From a checkpoint of a small sound classifier.
Model: 7.98M parameters, log mel input, arch transformer, norm layernorm, activation reglu, layers 12, width 256.
Training: soap at rate 0.0014, batches of 128, held-out accuracy 96%.
Data: trained on short pieces for a synthesised band: melody, chords, bass and drums, 26041 training examples, 149.9 epochs.
Rows from block 8 of a small sound classifier, named by matrix and row number. Rows with one number belong to one neuron. Each number is 200 + 30 x the weight over its row's rms, rounded and kept within 0 to 999. All counts start at 0. After the name is the row's rms in percent of the matrix's.
After each neuron's rows are labels from the 100 clips, of 14976, where the neuron reaches its largest size: "responds to" is what is common among them; "peak on" is the class under the peak. Only what is clearly more common there than usual is listed. The data: short pieces for a synthesised band: melody, chords, bass and drums. In brackets: how many of the 100.
# gate: MLP gate (model.blocks.8.mlp.gate.weight, 512x256), inputs 128-255
# fc1: MLP up (model.blocks.8.mlp.fc1.weight, 512x256), inputs 128-255
# fc2: MLP down (model.blocks.8.mlp.fc2.weight, 256x512, transposed), outputs 128-255

gate.236,101,203,212,188,193,268,188,266,167,191,195,186,235,158,141,198,224,180,214,220,242,174,184,214,255,179,177,202,210,211,219,186,173,226,164,272,153,217,205,222,241,266,234,214,183,219,211,191,169,200,222,171,246,175,173,171,191,215,201,182,201,161,158,162,216,201,197,193,184,243,233,164,167,234,137,177,265,194,237,223,191,180,229,231,175,225,163,184,176,177,219,186,173,180,174,176,203,216,183,234,226,192,162,211,173,256,251,205,181,169,186,181,183,139,178,243,206,199,233,231,260,205,210,173,253,250,266,112,179
fc1.236,095,178,182,108,179,256,219,165,210,233,269,193,156,220,250,214,182,216,258,204,229,211,197,160,170,197,182,232,191,171,237,160,185,215,274,208,187,214,187,210,170,232,227,192,183,165,186,235,200,174,202,200,246,170,185,182,230,252,173,202,207,206,230,191,195,203,234,241,201,204,222,197,216,246,191,216,185,190,142,184,191,166,217,200,156,184,200,250,209,241,170,256,218,249,216,213,221,205,199,226,200,186,180,199,206,203,236,182,205,125,242,156,251,217,197,198,230,197,226,161,197,199,160,184,218,222,219,188,180
fc2.236,090,186,203,201,202,257,249,243,223,252,200,191,188,217,193,189,217,224,174,209,208,174,203,176,160,187,200,220,169,225,178,111,187,191,193,171,156,210,216,150,214,178,172,213,212,201,192,235,233,161,170,164,177,182,197,208,175,190,126,233,198,175,220,171,234,162,209,140,278,138,222,186,194,220,239,241,191,233,216,170,211,193,214,254,149,199,203,200,197,221,227,191,207,194,248,212,198,177,197,222,222,258,219,171,214,174,191,239,193,197,217,236,184,213,167,184,175,182,255,178,192,167,237,199,252,213,163,205,170
responds to: oboe-like (46)
peak on: no chord (56)

gate.216,128,248,193,197,250,190,142,258,128,252,201,199,170,209,179,224,198,227,242,201,178,174,228,261,184,172,188,199,194,248,215,204,207,152,169,218,153,216,197,216,221,215,184,186,255,184,201,229,260,157,194,215,191,236,258,210,245,272,198,177,204,266,230,233,176,223,265,198,176,174,137,134,203,214,198,225,196,217,185,201,219,188,195,208,200,166,186,193,197,208,195,227,220,187,162,195,266,245,181,175,229,171,194,202,167,240,198,213,237,210,200,188,250,196,207,214,156,194,187,208,200,213,152,219,189,228,233,138,177
fc1.216,125,226,200,184,251,177,126,272,161,269,187,186,207,227,173,191,226,209,251,194,201,206,228,249,178,153,201,240,166,215,228,225,185,156,155,224,209,237,202,203,233,205,170,215,256,200,202,200,249,163,202,213,190,249,285,211,250,262,203,130,241,265,221,246,180,253,227,203,176,181,136,148,153,242,210,234,229,206,219,165,209,215,218,194,193,160,171,196,207,228,224,182,228,213,216,245,243,220,187,178,249,151,188,181,203,224,205,232,214,179,202,226,219,176,234,195,164,193,181,213,175,225,172,206,183,202,246,137,193
fc2.216,133,186,222,209,173,226,246,163,230,115,200,225,260,195,244,237,153,205,145,210,233,199,174,168,195,228,208,173,216,186,209,217,186,259,232,212,211,190,217,188,148,220,210,166,178,181,258,215,137,233,200,176,208,171,146,210,151,137,206,265,167,126,192,193,190,136,178,197,195,216,254,216,200,193,187,198,202,247,203,235,207,189,219,185,231,240,236,243,202,143,162,219,221,229,205,166,225,196,179,222,156,252,192,214,213,198,223,185,201,222,190,202,174,241,174,221,240,182,219,200,224,163,233,170,212,210,166,234,241
responds to: kick (98); drums (98); drum pattern: bossa nova (25)
peak on: no chord (66)

gate.427,085,212,154,195,170,180,224,179,269,195,159,227,197,223,226,169,195,182,186,187,128,275,209,175,226,168,229,195,203,196,187,266,191,224,248,207,232,173,194,181,169,241,199,184,190,237,192,162,181,238,210,215,229,145,215,221,235,223,210,181,170,257,185,252,226,266,174,207,163,149,190,210,172,230,232,214,206,211,222,235,184,218,244,174,213,233,153,186,185,223,210,210,210,229,177,161,200,166,186,181,231,191,138,184,214,193,170,224,168,169,165,186,182,200,159,196,281,174,176,206,227,209,152,162,208,178,171,185,272
fc1.427,082,209,154,236,195,195,217,201,245,191,167,185,241,238,195,162,224,152,215,215,156,266,208,194,218,218,187,179,198,223,228,268,181,252,255,187,221,212,144,199,159,226,219,199,201,221,198,159,123,193,218,195,212,151,233,235,220,217,243,203,170,195,214,203,203,214,168,221,196,192,179,187,183,222,217,239,178,202,186,195,222,259,245,207,199,207,210,233,193,220,235,205,220,175,175,231,230,180,213,173,185,223,199,227,238,210,189,196,233,207,228,225,207,197,240,193,231,195,165,179,192,234,172,148,193,147,210,169,248
fc2.427,084,212,178,225,92,213,176,182,230,206,188,259,187,133,214,207,228,198,169,166,206,202,258,211,192,204,177,166,155,239,222,189,168,243,215,193,235,193,199,200,230,181,213,195,175,201,205,203,221,188,175,216,169,232,227,175,139,177,161,179,263,221,203,165,208,195,254,188,194,205,239,228,238,232,164,141,223,262,239,233,219,175,178,164,198,213,212,168,230,154,199,181,197,213,178,227,160,194,233,202,182,185,218,183,218,240,171,211,215,236,200,204,180,234,220,204,230,128,183,202,227,240,101,225,210,228,201,227,172
responds to: tempo: 150 to 160 bpm (27)
peak on: no chord (97)

gate.143,101,241,232,226,227,205,215,239,215,177,237,242,187,147,220,220,179,238,199,193,220,202,186,239,189,210,185,203,154,145,210,167,136,207,173,213,170,149,205,199,143,188,185,206,176,167,200,225,127,209,196,198,161,196,149,199,237,220,242,222,163,208,225,231,214,219,178,220,200,210,141,172,184,206,242,212,189,223,198,182,181,206,188,177,184,232,140,177,188,162,236,185,234,147,173,169,192,143,221,208,190,166,187,176,221,189,178,215,164,137,205,220,206,234,217,172,240,259,264,205,224,218,167,191,218,209,167,162,181
fc1.143,092,199,204,207,183,196,227,223,236,179,220,215,143,193,195,181,193,214,206,170,215,244,240,198,156,177,167,160,110,140,198,223,201,216,183,218,177,150,242,217,201,199,285,197,180,194,188,231,159,209,212,215,227,246,191,179,257,196,220,234,135,152,149,211,224,201,229,156,175,198,93,209,211,167,168,194,203,189,195,193,183,194,171,189,209,215,185,198,228,227,184,194,211,186,165,175,180,176,216,208,192,135,153,232,201,190,197,220,156,129,199,203,204,197,219,147,232,233,201,226,205,228,178,220,201,164,160,142,198
fc2.143,143,184,192,148,218,160,140,200,210,212,184,148,275,211,162,186,179,153,190,214,159,185,185,197,220,194,254,214,249,202,220,207,207,164,195,173,220,247,159,174,140,193,200,142,172,183,192,194,219,152,219,162,148,132,179,163,166,175,158,205,214,201,220,185,212,241,195,213,213,228,286,194,187,185,215,225,263,191,239,215,176,202,203,191,146,194,196,214,172,246,177,215,223,225,220,231,207,227,134,173,198,253,209,176,187,198,199,180,226,256,227,170,198,182,162,261,160,168,181,187,196,146,235,154,158,198,174,220,229
responds to: key: B major (37); key: B minor (28)
peak on: no chord (71)

gate.348,108,195,154,201,217,192,205,208,198,201,221,229,239,216,209,225,226,152,214,186,197,242,198,227,239,235,210,154,216,224,191,150,222,162,178,250,215,242,223,208,239,142,218,233,212,219,216,199,205,235,251,202,213,225,199,198,204,219,240,187,242,180,226,257,193,246,247,216,199,279,196,202,185,145,242,137,228,178,199,267,233,146,178,233,227,211,204,149,189,182,235,212,205,208,207,141,183,217,168,233,127,141,209,145,149,194,188,219,202,200,187,193,140,184,178,222,161,177,196,180,228,209,222,180,220,171,207,205,179
fc1.348,106,198,233,195,223,212,224,202,175,183,188,204,223,220,230,153,240,151,243,189,229,158,245,143,215,151,186,181,197,168,193,198,231,145,170,229,215,218,238,249,217,208,247,198,165,220,231,222,220,234,214,223,177,231,225,209,217,216,221,208,204,230,240,278,189,242,265,214,181,215,229,210,183,247,190,148,190,172,150,284,189,142,182,225,254,208,243,159,208,181,197,195,148,174,149,157,214,205,201,231,152,174,198,229,153,207,231,211,188,186,201,254,196,217,195,270,164,188,192,191,200,195,223,200,211,161,205,201,187
fc2.348,109,184,177,158,211,186,155,235,210,211,179,204,177,230,197,144,206,187,165,217,221,175,197,171,203,184,216,180,191,222,189,269,204,264,184,187,203,142,178,154,217,217,202,221,274,205,182,209,211,225,219,178,152,139,190,214,214,194,157,187,189,186,211,217,188,198,195,207,207,148,171,213,164,165,174,244,188,178,195,168,183,253,216,201,205,193,214,236,220,190,137,220,230,224,191,273,150,219,188,188,244,255,244,149,184,192,130,180,171,187,179,204,195,201,201,197,158,180,215,192,170,218,175,246,204,278,258,235,154
responds to: bowed string-like (97); melody instrument: bowed string-like (97)
peak on: no chord (72)

gate.415,105,164,216,238,161,151,206,199,218,155,181,183,222,238,128,150,213,162,154,245,180,216,242,185,132,197,225,189,219,189,201,220,186,181,179,148,246,174,224,242,200,246,206,161,174,183,213,192,222,159,197,159,171,253,199,145,189,217,234,206,96,176,163,242,184,184,210,206,224,195,163,216,253,237,215,186,279,276,214,242,196,194,199,209,188,230,208,233,225,202,170,156,262,178,199,204,192,166,197,182,236,194,148,145,243,181,196,214,217,160,160,189,210,248,193,244,187,241,205,194,161,168,231,191,115,245,188,164,170
fc1.415,120,192,168,137,230,262,203,200,207,231,208,170,183,153,159,181,170,223,227,293,169,185,212,226,170,215,193,205,258,201,198,166,160,189,223,212,189,219,213,179,202,177,161,173,191,163,202,212,180,201,159,240,161,231,189,226,187,177,221,229,179,171,179,201,226,197,212,273,202,268,205,192,210,151,233,235,223,214,203,201,217,245,204,215,171,248,163,147,224,201,184,199,225,213,207,155,199,153,202,195,169,157,189,162,215,176,153,169,200,214,207,163,198,145,124,233,210,173,209,155,233,232,193,220,202,166,160,243,213
fc2.415,114,225,233,155,221,151,184,226,253,189,169,211,235,251,220,226,153,195,188,126,198,232,187,162,207,178,231,214,109,176,195,228,219,208,196,205,212,217,172,188,151,189,257,181,196,183,197,167,215,185,230,167,201,184,212,170,239,209,133,254,237,206,230,189,240,261,169,175,190,204,184,197,177,197,188,176,203,160,176,218,177,182,208,222,220,155,196,216,206,219,232,201,180,223,243,214,237,231,172,181,211,282,232,199,183,234,210,281,181,195,214,239,171,190,236,198,198,228,166,139,178,205,176,225,226,194,213,120,198
responds to: key: C# major (67)
peak on: no chord (90)

gate.165,102,152,228,171,211,210,228,230,239,199,183,200,236,192,181,216,193,209,157,190,183,203,228,219,194,193,248,193,222,234,211,207,159,149,205,194,200,261,184,201,148,202,234,188,197,212,183,247,172,230,223,175,172,195,108,193,181,189,194,174,217,229,238,204,158,201,200,206,206,166,188,169,148,159,187,233,227,199,226,165,146,170,266,200,154,218,214,152,185,198,216,234,244,233,197,162,174,176,200,155,237,143,209,211,176,178,183,200,225,162,262,130,148,226,156,212,225,173,200,168,213,147,189,133,212,183,162,251,164
fc1.165,100,146,256,204,148,188,201,244,211,191,202,213,166,187,176,200,168,202,140,197,161,173,260,229,129,234,168,173,174,207,204,203,190,134,186,202,162,235,214,208,206,193,193,211,198,214,192,183,247,171,187,137,156,172,140,195,188,223,213,223,206,209,191,215,149,188,232,196,110,182,227,215,205,175,190,161,242,193,205,189,155,216,234,163,161,201,216,214,217,213,233,179,203,218,237,197,187,161,205,136,196,195,167,150,183,180,237,210,130,150,215,212,185,204,191,207,190,212,190,141,215,190,243,216,201,182,157,243,207
fc2.165,149,225,126,120,235,181,169,154,188,151,246,191,223,218,220,155,216,161,199,214,210,220,195,184,212,198,229,226,186,176,185,199,225,236,190,172,262,176,156,176,157,224,175,166,202,214,198,208,179,136,209,206,221,213,258,143,255,212,192,235,165,162,167,184,287,239,200,242,208,203,204,214,213,200,257,187,232,185,200,251,185,234,175,190,193,238,156,238,216,217,184,195,197,174,205,198,258,210,189,211,191,225,206,183,218,199,193,204,233,201,146,260,208,154,210,166,176,240,228,202,207,225,223,192,178,209,197,186,231
responds to: key: A major (50); key: A minor (39)
peak on: no chord (97)

gate.383,105,207,195,198,188,204,224,267,170,229,188,176,171,215,225,210,216,154,219,226,196,169,211,259,234,228,210,218,179,182,152,191,204,200,195,257,204,211,224,217,165,229,196,181,258,246,239,216,214,187,205,271,218,251,249,220,140,172,201,206,171,203,200,171,194,183,208,166,153,170,237,183,142,219,208,222,244,254,223,134,160,216,151,191,152,180,180,172,219,195,202,198,167,197,230,201,209,160,229,207,195,177,201,237,175,241,235,248,179,135,186,181,231,222,198,201,192,230,148,190,200,229,230,245,161,186,214,156,228
fc1.383,106,163,186,219,204,212,202,173,200,236,179,195,182,169,243,196,202,188,229,229,157,200,181,137,171,246,230,176,174,161,151,170,191,156,187,223,224,203,247,251,156,168,203,162,191,208,207,198,217,213,199,219,161,185,190,196,189,150,174,196,141,175,153,152,189,217,262,206,163,207,254,232,142,181,153,194,182,230,210,170,166,236,209,185,165,160,148,162,220,223,200,147,184,220,238,166,175,205,191,231,159,255,216,252,141,183,172,228,223,169,206,182,142,227,156,228,187,221,200,208,186,220,259,236,180,256,179,194,202
fc2.383,098,159,200,183,270,190,213,228,237,208,201,172,218,169,206,157,207,184,194,183,185,213,189,183,171,193,191,209,188,205,226,241,162,208,189,182,232,185,214,215,248,203,134,223,237,194,200,189,228,228,222,164,199,198,194,218,222,209,161,206,205,141,233,196,222,214,146,243,226,139,216,167,206,187,188,208,169,209,184,179,176,258,228,155,198,203,256,199,184,195,206,248,245,208,234,250,191,214,153,177,222,218,209,192,230,182,154,162,191,218,230,233,238,260,252,168,180,220,222,139,213,207,108,204,155,223,191,248,198
responds to: saw pad (98); melody instrument: saw pad (98)
peak on: no chord (62)

gate.162,101,251,215,178,214,224,185,150,172,210,171,183,229,215,249,270,249,185,175,248,195,193,245,225,260,168,162,165,239,225,256,185,170,252,237,241,214,214,208,166,147,181,229,210,209,210,199,201,185,154,199,161,223,194,226,198,218,250,263,189,192,208,174,222,164,210,202,199,217,200,194,145,166,203,195,180,189,177,219,211,250,156,229,178,184,246,187,165,196,198,186,193,157,228,167,153,121,205,203,240,169,161,163,180,182,227,239,251,236,189,169,151,189,188,162,183,174,231,175,223,251,180,243,230,223,194,209,136,236
fc1.162,108,163,186,218,197,218,232,232,232,184,204,223,160,201,163,147,192,203,210,122,157,222,174,168,152,224,208,249,176,177,174,222,241,140,179,191,203,191,223,238,268,251,154,188,227,221,199,180,204,224,224,236,181,223,163,211,191,157,172,199,208,206,199,169,214,174,216,186,187,183,195,284,227,168,262,178,196,218,180,194,176,255,190,169,218,145,194,232,239,194,221,184,231,195,217,235,269,206,181,163,247,233,239,224,213,171,130,119,199,199,218,196,207,274,204,196,224,149,244,105,158,227,165,184,177,241,206,218,183
fc2.162,104,165,183,211,188,216,230,207,160,181,220,181,202,250,207,266,234,190,271,173,219,209,185,195,224,197,164,195,179,188,186,118,206,171,196,249,205,231,240,204,161,174,160,165,175,184,195,185,199,231,224,229,225,271,184,163,154,189,204,158,166,191,177,190,191,228,226,170,190,206,163,197,192,209,219,161,240,169,206,244,203,162,147,245,203,246,150,194,196,227,210,188,151,202,226,124,239,188,219,218,199,183,186,257,206,230,260,225,220,174,223,206,187,191,231,207,203,208,178,222,208,226,222,190,204,186,184,224,217
responds to: string section-like (90); melody instrument: string section-like (90)
peak on: no chord (60)

gate.44,090,181,151,198,249,217,236,185,171,226,157,229,147,246,198,210,153,186,241,214,205,220,225,233,191,190,253,146,223,220,193,122,256,174,194,141,194,235,211,190,202,219,148,296,178,194,168,184,188,228,193,207,171,213,209,205,180,186,233,208,196,205,206,196,175,237,209,208,246,173,217,192,204,182,187,167,210,196,197,181,181,220,257,185,252,249,181,179,153,199,216,177,191,164,216,176,210,180,219,207,179,175,196,228,177,213,221,221,177,189,218,178,153,173,264,206,187,179,218,225,182,262,278,208,183,216,209,123,201
fc1.44,091,139,210,181,232,186,234,174,180,183,178,216,147,182,162,272,196,184,222,225,225,231,261,195,191,177,159,180,223,190,194,184,260,211,165,222,228,233,233,173,219,251,221,204,175,172,189,204,175,237,170,173,200,209,168,187,191,162,259,195,218,220,183,182,185,219,244,213,219,145,209,222,208,218,212,170,190,227,137,181,227,219,243,232,260,166,236,203,169,251,261,207,173,142,216,160,203,179,212,162,167,199,236,225,240,210,246,221,186,224,268,189,177,192,226,177,142,204,223,210,177,264,260,218,208,257,194,193,193
fc2.44,087,200,150,169,204,194,198,214,182,240,278,173,198,165,211,219,216,192,200,153,178,189,173,219,204,274,199,227,182,203,207,237,123,251,186,155,218,199,248,245,174,273,228,116,209,195,238,178,142,243,190,212,264,164,194,166,195,175,182,115,211,214,225,215,176,215,210,246,252,196,202,180,164,145,209,211,156,164,182,180,195,187,218,129,164,174,192,202,176,163,226,199,211,217,165,218,228,176,184,212,213,228,168,223,204,130,177,227,206,206,183,220,220,210,203,215,229,255,216,203,211,206,261,165,176,192,246,220,175
responds to: vibraphone-like (74); melody instrument: vibraphone-like (67)
peak on: no chord (68)

gate.299,098,123,168,178,199,168,261,210,209,165,239,248,177,219,151,236,152,171,236,222,195,160,226,140,195,221,202,161,286,210,218,167,172,182,204,178,181,198,215,173,210,227,174,189,183,232,212,240,163,263,230,179,225,198,191,203,211,172,210,217,251,196,207,149,123,201,233,198,232,164,202,176,200,195,202,161,166,236,203,222,232,193,162,201,232,245,247,165,158,188,239,236,189,157,220,196,196,213,207,170,139,227,204,211,217,212,221,243,186,217,211,161,145,178,222,240,158,179,211,246,132,233,234,206,215,204,217,141,178
fc1.299,093,163,155,178,223,189,214,229,190,153,208,169,175,215,163,215,155,236,214,188,260,244,248,200,169,270,245,177,250,256,177,172,213,235,239,227,220,200,191,219,231,224,163,237,195,249,212,206,165,171,173,217,146,170,194,231,216,210,195,223,215,201,188,202,172,268,217,226,251,240,163,164,198,195,229,180,184,206,233,184,213,252,196,191,259,228,161,133,145,195,223,228,218,226,191,155,193,184,219,225,216,169,147,222,166,197,235,245,174,260,250,206,189,194,237,233,194,226,195,196,242,250,230,211,190,163,213,171,108
fc2.299,091,198,193,198,243,207,197,171,208,236,232,188,166,203,210,163,248,196,237,151,216,169,185,235,218,245,181,239,213,171,174,268,144,167,184,141,203,229,227,222,217,255,227,185,154,235,248,206,110,187,234,170,219,143,193,208,205,175,192,167,184,234,202,232,205,217,229,266,188,156,236,197,196,154,191,217,163,186,173,190,217,208,221,217,177,137,213,170,155,202,272,216,216,194,177,226,191,196,188,217,178,216,205,203,220,135,160,264,193,203,198,230,173,236,222,229,204,263,180,215,212,175,207,166,247,238,222,183,189
responds to: vibraphone-like (74); melody instrument: vibraphone-like (71)
peak on: no chord (60)

gate.150,102,152,277,178,212,203,144,182,235,170,161,246,196,149,216,195,205,135,169,184,173,229,181,193,166,234,173,191,225,184,199,234,159,173,206,231,285,203,158,232,187,204,230,187,226,114,157,193,144,198,198,187,190,216,157,198,265,166,216,233,195,168,228,162,195,220,182,216,211,198,222,175,166,144,216,152,180,254,175,215,213,240,244,210,172,224,224,194,177,149,150,180,240,188,200,231,176,243,239,165,232,169,212,180,216,154,176,238,176,194,244,209,197,232,193,202,222,218,179,217,191,174,206,163,219,193,124,187,215
fc1.150,097,128,218,252,220,205,178,193,142,179,107,213,240,218,207,220,172,211,200,192,207,214,214,184,188,195,162,235,167,197,229,156,208,157,222,204,199,234,222,232,169,158,216,224,156,153,182,182,198,208,248,211,195,260,183,223,214,172,246,309,197,202,174,251,182,214,241,203,234,239,264,184,208,188,224,216,207,194,220,206,235,201,211,188,169,190,162,193,185,218,204,238,195,208,245,203,218,241,233,123,239,150,192,154,224,168,236,220,183,177,219,211,223,232,196,212,220,203,201,155,203,227,207,236,218,188,149,219,214
fc2.150,118,221,172,199,231,180,161,156,237,187,247,175,266,220,185,193,194,236,233,249,227,160,195,245,195,222,269,183,202,230,168,183,210,215,208,185,179,233,201,188,105,221,229,204,178,212,191,267,162,199,209,188,162,178,192,180,203,206,214,188,226,214,218,207,218,235,172,192,200,216,132,207,186,240,178,222,233,140,215,204,154,212,211,204,195,249,184,242,256,240,213,198,275,203,174,173,189,106,156,187,175,202,197,196,183,196,193,154,200,193,224,211,225,130,186,215,187,205,239,201,213,175,239,181,140,219,232,181,207
responds to: key: A# major (51); rimshot (35)
peak on: no chord (68)

gate.145,097,156,208,196,161,145,220,177,205,191,196,138,230,167,214,208,194,223,282,212,157,168,238,210,212,214,253,258,213,175,204,218,162,245,195,241,207,202,177,215,166,198,231,205,142,146,189,196,172,190,239,210,151,182,194,210,200,251,211,191,180,171,216,180,231,240,152,210,216,182,196,193,181,225,231,254,210,206,242,248,203,215,234,219,220,180,213,196,243,205,210,218,167,211,184,179,200,210,162,176,226,240,158,218,222,173,190,224,182,170,234,189,227,127,231,207,205,158,146,193,226,230,226,204,214,233,175,194,206
fc1.145,100,230,203,218,193,193,190,224,165,234,188,192,160,191,143,229,162,224,153,161,211,190,157,184,254,215,198,167,194,200,246,176,179,168,206,160,219,160,248,231,205,219,217,207,253,195,211,184,202,260,211,172,229,239,222,207,215,175,205,174,217,207,199,236,198,185,230,195,250,150,179,193,193,193,197,218,215,185,191,191,228,190,185,140,195,200,215,174,150,165,193,227,229,199,208,225,234,244,228,258,185,143,273,193,219,186,215,169,245,208,176,201,193,230,180,176,211,246,210,227,208,160,157,235,195,188,221,218,147
fc2.145,135,170,208,256,180,195,278,182,160,218,214,223,185,163,207,202,262,257,259,181,202,201,244,186,200,197,201,246,205,197,153,206,185,245,192,266,142,201,222,204,270,169,208,206,194,226,204,157,222,204,225,241,217,171,213,253,157,199,205,144,207,178,193,182,209,202,160,166,201,178,230,194,217,237,190,211,135,203,185,203,188,199,224,221,234,174,186,206,221,203,196,174,152,222,190,158,189,245,173,171,217,236,126,227,245,195,200,208,181,212,227,142,259,175,231,185,207,145,111,212,203,242,196,229,249,201,199,189,255
responds to: key: G# minor (63)
peak on: no chord (99)

gate.379,095,192,183,186,146,200,178,199,218,220,188,189,217,234,218,220,211,162,231,258,160,217,210,209,186,212,197,168,207,283,234,235,176,182,241,218,213,192,202,225,164,191,191,174,225,161,232,104,217,238,198,210,210,145,144,170,152,248,178,174,204,182,205,256,224,211,209,210,204,184,199,171,214,236,203,243,225,172,245,209,259,158,191,208,181,174,219,182,205,212,201,230,214,159,225,247,258,196,204,213,207,171,233,224,221,236,222,213,157,153,179,179,200,167,218,175,207,204,188,238,178,232,200,221,170,214,208,159,206
fc1.379,098,174,247,230,194,198,199,254,233,157,186,193,187,219,161,175,205,244,204,218,202,187,223,198,188,270,185,222,173,269,165,133,207,158,157,253,240,182,243,201,236,200,248,216,164,203,176,260,188,139,216,237,195,160,212,169,174,158,160,187,178,209,205,233,217,200,161,233,206,230,201,210,232,230,240,189,196,204,219,186,216,195,229,188,201,276,247,212,210,165,158,233,197,198,149,249,241,185,244,198,181,197,218,195,188,180,164,157,164,157,182,221,244,184,172,242,218,208,164,173,158,193,221,163,193,180,204,178,159
fc2.379,089,222,172,217,247,186,172,232,160,263,239,154,253,151,188,182,191,179,153,129,225,215,198,253,215,162,168,200,236,199,208,190,206,159,212,165,208,200,140,185,175,125,229,161,180,147,224,204,166,159,166,197,232,197,205,164,190,271,229,195,138,212,190,181,179,224,176,179,189,275,187,214,193,167,180,258,187,177,202,169,229,135,202,188,184,213,211,177,178,142,205,171,217,188,224,190,215,250,154,223,199,143,187,180,177,238,236,192,231,151,196,222,211,194,199,231,206,173,240,223,238,188,219,217,161,182,223,216,266
responds to: open hi-hat (40)
peak on: no chord (73)

gate.115,111,245,173,170,215,252,256,238,166,136,234,255,222,170,147,242,225,207,227,155,207,228,236,161,142,262,204,224,196,182,210,184,194,175,207,242,157,168,161,178,241,199,238,206,151,172,136,199,152,174,189,235,197,227,191,194,170,206,184,207,238,203,219,185,192,210,216,193,180,256,205,187,220,196,222,187,215,176,209,209,217,255,149,197,178,168,169,175,185,191,149,238,210,207,210,188,220,177,204,229,189,184,155,232,217,250,257,157,200,156,231,188,161,145,173,210,250,180,194,188,179,177,225,127,203,181,249,204,120
fc1.115,108,235,178,201,203,229,274,210,201,158,198,252,217,208,140,184,209,225,234,147,219,227,175,158,147,224,212,242,203,172,196,206,218,129,211,235,152,169,148,252,226,193,226,199,140,183,216,182,202,218,193,215,213,229,202,205,163,204,197,173,166,161,211,211,200,194,228,179,177,255,224,177,186,214,221,230,229,158,186,239,163,232,170,208,190,164,206,134,149,158,182,232,211,224,238,195,199,175,198,213,227,190,184,219,211,229,230,172,201,146,228,247,150,166,185,226,189,244,171,231,201,185,212,205,185,150,228,196,130
fc2.115,107,238,215,157,193,159,153,191,234,221,182,222,208,175,200,162,195,178,171,233,180,165,208,142,140,230,240,184,199,193,180,291,174,198,238,163,230,183,180,165,258,200,236,230,213,154,192,182,175,186,194,193,219,158,180,227,213,220,165,209,180,207,188,187,214,181,141,230,210,156,190,191,179,189,229,240,217,213,155,115,208,244,240,186,225,137,218,185,192,165,185,253,255,264,178,292,193,178,202,177,183,180,171,186,217,217,146,162,204,177,175,169,217,236,257,224,172,206,195,191,201,192,216,235,222,255,170,241,192
responds to: trumpet-like (99)
peak on: no chord (69)

gate.467,121,252,191,215,154,149,200,223,157,161,193,213,205,176,181,165,212,198,163,217,242,186,248,180,209,167,201,186,202,171,209,195,113,189,184,222,204,156,172,225,193,185,216,169,192,208,166,244,208,155,176,241,182,153,188,196,221,228,211,162,188,192,168,243,172,223,214,170,156,171,232,183,255,233,213,177,239,231,199,181,197,176,255,189,210,204,198,210,213,301,189,175,222,236,220,155,206,188,170,153,220,237,161,155,199,164,206,161,143,219,207,220,156,194,220,193,201,233,146,178,239,208,208,187,251,207,182,208,227
fc1.467,114,243,206,228,139,175,211,237,179,206,196,207,213,188,195,190,212,172,165,181,223,183,249,205,215,174,176,215,223,196,256,181,120,208,173,236,222,123,186,228,207,190,218,176,231,183,195,244,190,159,200,203,183,179,182,181,211,238,212,200,176,196,194,227,215,211,205,202,195,167,212,211,226,226,219,178,234,187,195,241,212,183,243,185,247,172,216,246,229,262,217,204,245,186,234,162,188,165,161,157,266,224,206,163,181,157,197,135,197,212,174,203,151,218,225,225,223,230,170,167,186,196,214,204,233,218,172,197,221
fc2.467,101,222,186,152,241,228,188,254,204,189,182,175,180,201,179,239,211,153,250,162,229,144,161,230,200,189,156,155,167,268,173,220,143,225,169,188,185,201,184,191,177,220,173,199,234,207,214,215,177,227,193,203,279,219,240,201,230,221,170,208,217,236,210,211,230,200,199,208,151,218,164,212,249,214,228,202,236,166,208,222,248,168,195,170,197,185,236,210,181,142,189,146,192,189,185,161,214,172,198,185,206,187,201,218,234,173,239,201,229,217,195,198,229,200,175,218,186,202,212,218,216,234,193,155,170,209,211,229,230
responds to: key: D# major (27)
peak on: no chord (87)